A small image inpainting model, trained from scratch.
Data: trained on seven-segment displays showing three digits, 195000 training examples, 15.0 epochs.
Rows from block 2 of a small image inpainting model, named by matrix and row number. Rows with one number belong to one channel. Each number is 128 + 24 x the weight over its row's rms, rounded and kept within 0 to 255. All counts start at 0. Numbers have three digits each.
After each channel's rows are labels from the 100 images, of 14976, where the channel reaches its highest value: "strongest on" is what is common among them. Only what is clearly more common there than usual is listed. The data: seven-segment displays showing three digits. In brackets: how many of the 100, against the usual share in percent.
# convs0: first 3x3 conv (model.enc.1.0.convs.0.weight, 128x128x3x3, each kernel summed), inputs 0-63
# convs1: second 3x3 conv (model.enc.1.0.convs.1.weight, 128x128x3x3, transposed, each kernel summed), outputs 0-63

convs0.91:117107138148124113150127121124124140132120162144189079122130099169134097099114099107087136159103139086114140108126129135122176109082124128160104153151140110125089134103108129116158120159098139
convs1.91:102100148103118112089113097119102121109119137108081140156099144179129076135083147111087110107131124159116131128099133121120155127142100118155103122159084145112147113126116116125112144120126127
strongest on: decimal point (77 vs 50); white glow (47 vs 17.1)

convs0.65:073138100112129149131105129148100168141159114134111076091115154087122116132139114059088092198146116119153105098103128121148161131091082144123120080117088124107128119111109148127128110115119110
convs1.65:151101137122121125165149157119123124101142114122149126094099094143131145159113114123119152106133133124107167155095109100121116128171121149133142185114143130126114150182151101121106127119132153
strongest on: dark on pale (45 vs 16.1)

convs0.112:151167119116097120085164102126127127120127121081135130150098106114149127150130124139103122086099117135127139186108109113131098108148079140090118146173086125088102092090128125147094145128139135
convs1.112:110123138123129129186120162114144112099124127134127084091127103124097088103152139121158078107120114114127130123127120134136091109131178120120121094122159110118135140093128119151113111178144090
strongest on: white glow (56 vs 17.1)

convs0.118:139111104093125101085181107111107103144131125119169126191115129130141104125116124187120137095132091141114135108153105106157109115131118117167125112147156134085144113121118122134171115181133120
convs1.118:146123135133119159134090137152155111127120145149096159101111149110106137124144129152138123168135147110194130167122176181125145134161117182139147123113107148179142182144124128146127149080097149
strongest on: glare (100 vs 30)

convs0.98:090094147177110157112125116124103133112142156130166094123103121122114148107108114111120097145132115072103121113132100091095152145102148094164119139123071128106106118075105122113096130172151104
convs1.98:120155110130133090136081105155165130158105113117101190159101091121133147145170123140133124156130132125118150104139113144117116093120106098127116108120219113101113121156123103121139089139103138
strongest on: glare (67 vs 30); white glow (56 vs 17.1)

convs0.68:143123130160103131102120098092086093135130102142096100124130139114118134138072127121082100143149104102126137133139089129118111117130122106174081120123126132135140110133116154119139106192111151
convs1.68:109134167147129117107079093154123153138113136128138179172055090128159138150123102193138127159111161112137161149150099156120119158113171113110129147144145118129140162142123099152140134129145130
strongest on: glare (97 vs 30); white glow (71 vs 17.1)

convs0.119:079113131165157109090119096132114149124143121153118090160140098145122084132136132057126113154100124122104162113086112095111204134115092139100157108137140106138157126130118150122125145138115088
convs1.119:079132181135077144142118158140138135121140132131110161122105114170115153112122131147133171110159117123140094109087143138118147113142110158151119146112127121131114095129147104101140138085157151
strongest on: dark on pale (38 vs 16.1)

convs0.95:107150132068102113111104101140148133184120103117122134158126132115107112093134113101145115095134119152107125137116117070150156131139161118138106144113121108104137118111124134120125130115133102
convs1.95:111106137102127172110126172098105161117156133108109143121135130139123089144161144162113102146125146122133167102128115116121155092125128123122127097163147181136137150123122125149165145154104131
strongest on: white glow (46 vs 17.1)

convs0.62:094165140162127145147108135126120122149125139109113102061109108090169109126130079031105131135133157125150122141093106151139157157139126111101081159121113138159131095150134123124112134090123128
convs1.62:098127110119153107105094135159130137109139140150131161084092117124096115144116145124189135140137094112137122109100148153109160117115089135137148127089124162113092131153156141141101134109141138
strongest on: white glow (86 vs 17.1); first digit: 4 (25 vs 9.9)

convs0.97:138105116147085103097128099137098097147162127156137143148164102137125097167114119072102107122133121133123124101139074145106137106105117143108087126133102135160148123158094088102111122134103109
convs1.97:125160113101153160168127122109156138123104133110139181125109156119133165114115109146113143154163152127173153125127149113167147143117147083153177117107111113112132173130113153120169108115160160
strongest on: white glow (68 vs 17.1)

convs0.50:136132165119087053091140140115100122112124101139140107108113115189119122124090144182132140121190152092112179096117121126117072121091112114083127192152148126100124138135119126125119105140134125
convs1.50:135171127120173172169129084122126176113125137161136183140123147125140128117123096144101103139090142108109159153126127108138159148129108135113147102143162172136188147154148121139179156132143127
strongest on: white glow (46 vs 17.1)

convs0.19:137142150130098082122130130098127136094151095111137107119111130119139090157115128123083146125128143096102113123176121120118087143133151103141111140179103109111135106132115144146130089170092132
convs1.19:158171102117143155153115125108170118185115165100151133174108092106138110078164114142141122123089105171112143131109119135141099107108089120114141129118183140107099130146154100116099124130156113
strongest on: white glow (85 vs 17.1)

convs0.43:119121184143112147150109151112139145180120157113156136106174060159159150128100132157148109108102116102166118098119127150156102131100109103115086147139137161189107134127104136101140088155160116
convs1.43:125143111125106077112169127129110076092105110131134096139093167126089111146159094120096117097163117127093135149128090081119112136161151108151168113140108078058113138085134137116131190142087132
strongest on: white glow (43 vs 17.1)

convs0.46:084117107098128139124142171165134125099134147136014109087123124111142118105120131108145166135142135127132101114087109098117149101173140114143127107102136122117126151095121117138137126089153139
convs1.46:133162096144097135146115124169122146170098122118150131138071137100109132138145109132115148113070115152139121124164098118119124148097095124126148107182114148142126124164109116128082094135110097
strongest on: decimal point (79 vs 50); white glow (53 vs 17.1)

convs0.82:150125128133140128110096150095145135075145101105152101133132088126123106142102117136096112140130119138084166174144102074122131150103147119137102118156109120140127121107098121119112095121080141
convs1.82:094133120155139132120118124109152111188169116107138138105133160189122102127148138117129160151111136127158119141110126124115133130143110140133124127157135117153118104148094095140142120103149128
strongest on: dark on pale (91 vs 16.1)

convs0.30:206130103139114127114118125132138129103162092106121141073103106081111119156143100143102157113132149095203153160108123148110102129129145156119106130125087117130104148108111105135098118128152113
convs1.30:071110150132128123171124120164108138159120121127113112132132149117150132135154161115130115073090137132096131130154101141124145153144138127127174078148168133138108163161126108108122109140100150
strongest on: decimal point (99 vs 50); white glow (42 vs 17.1)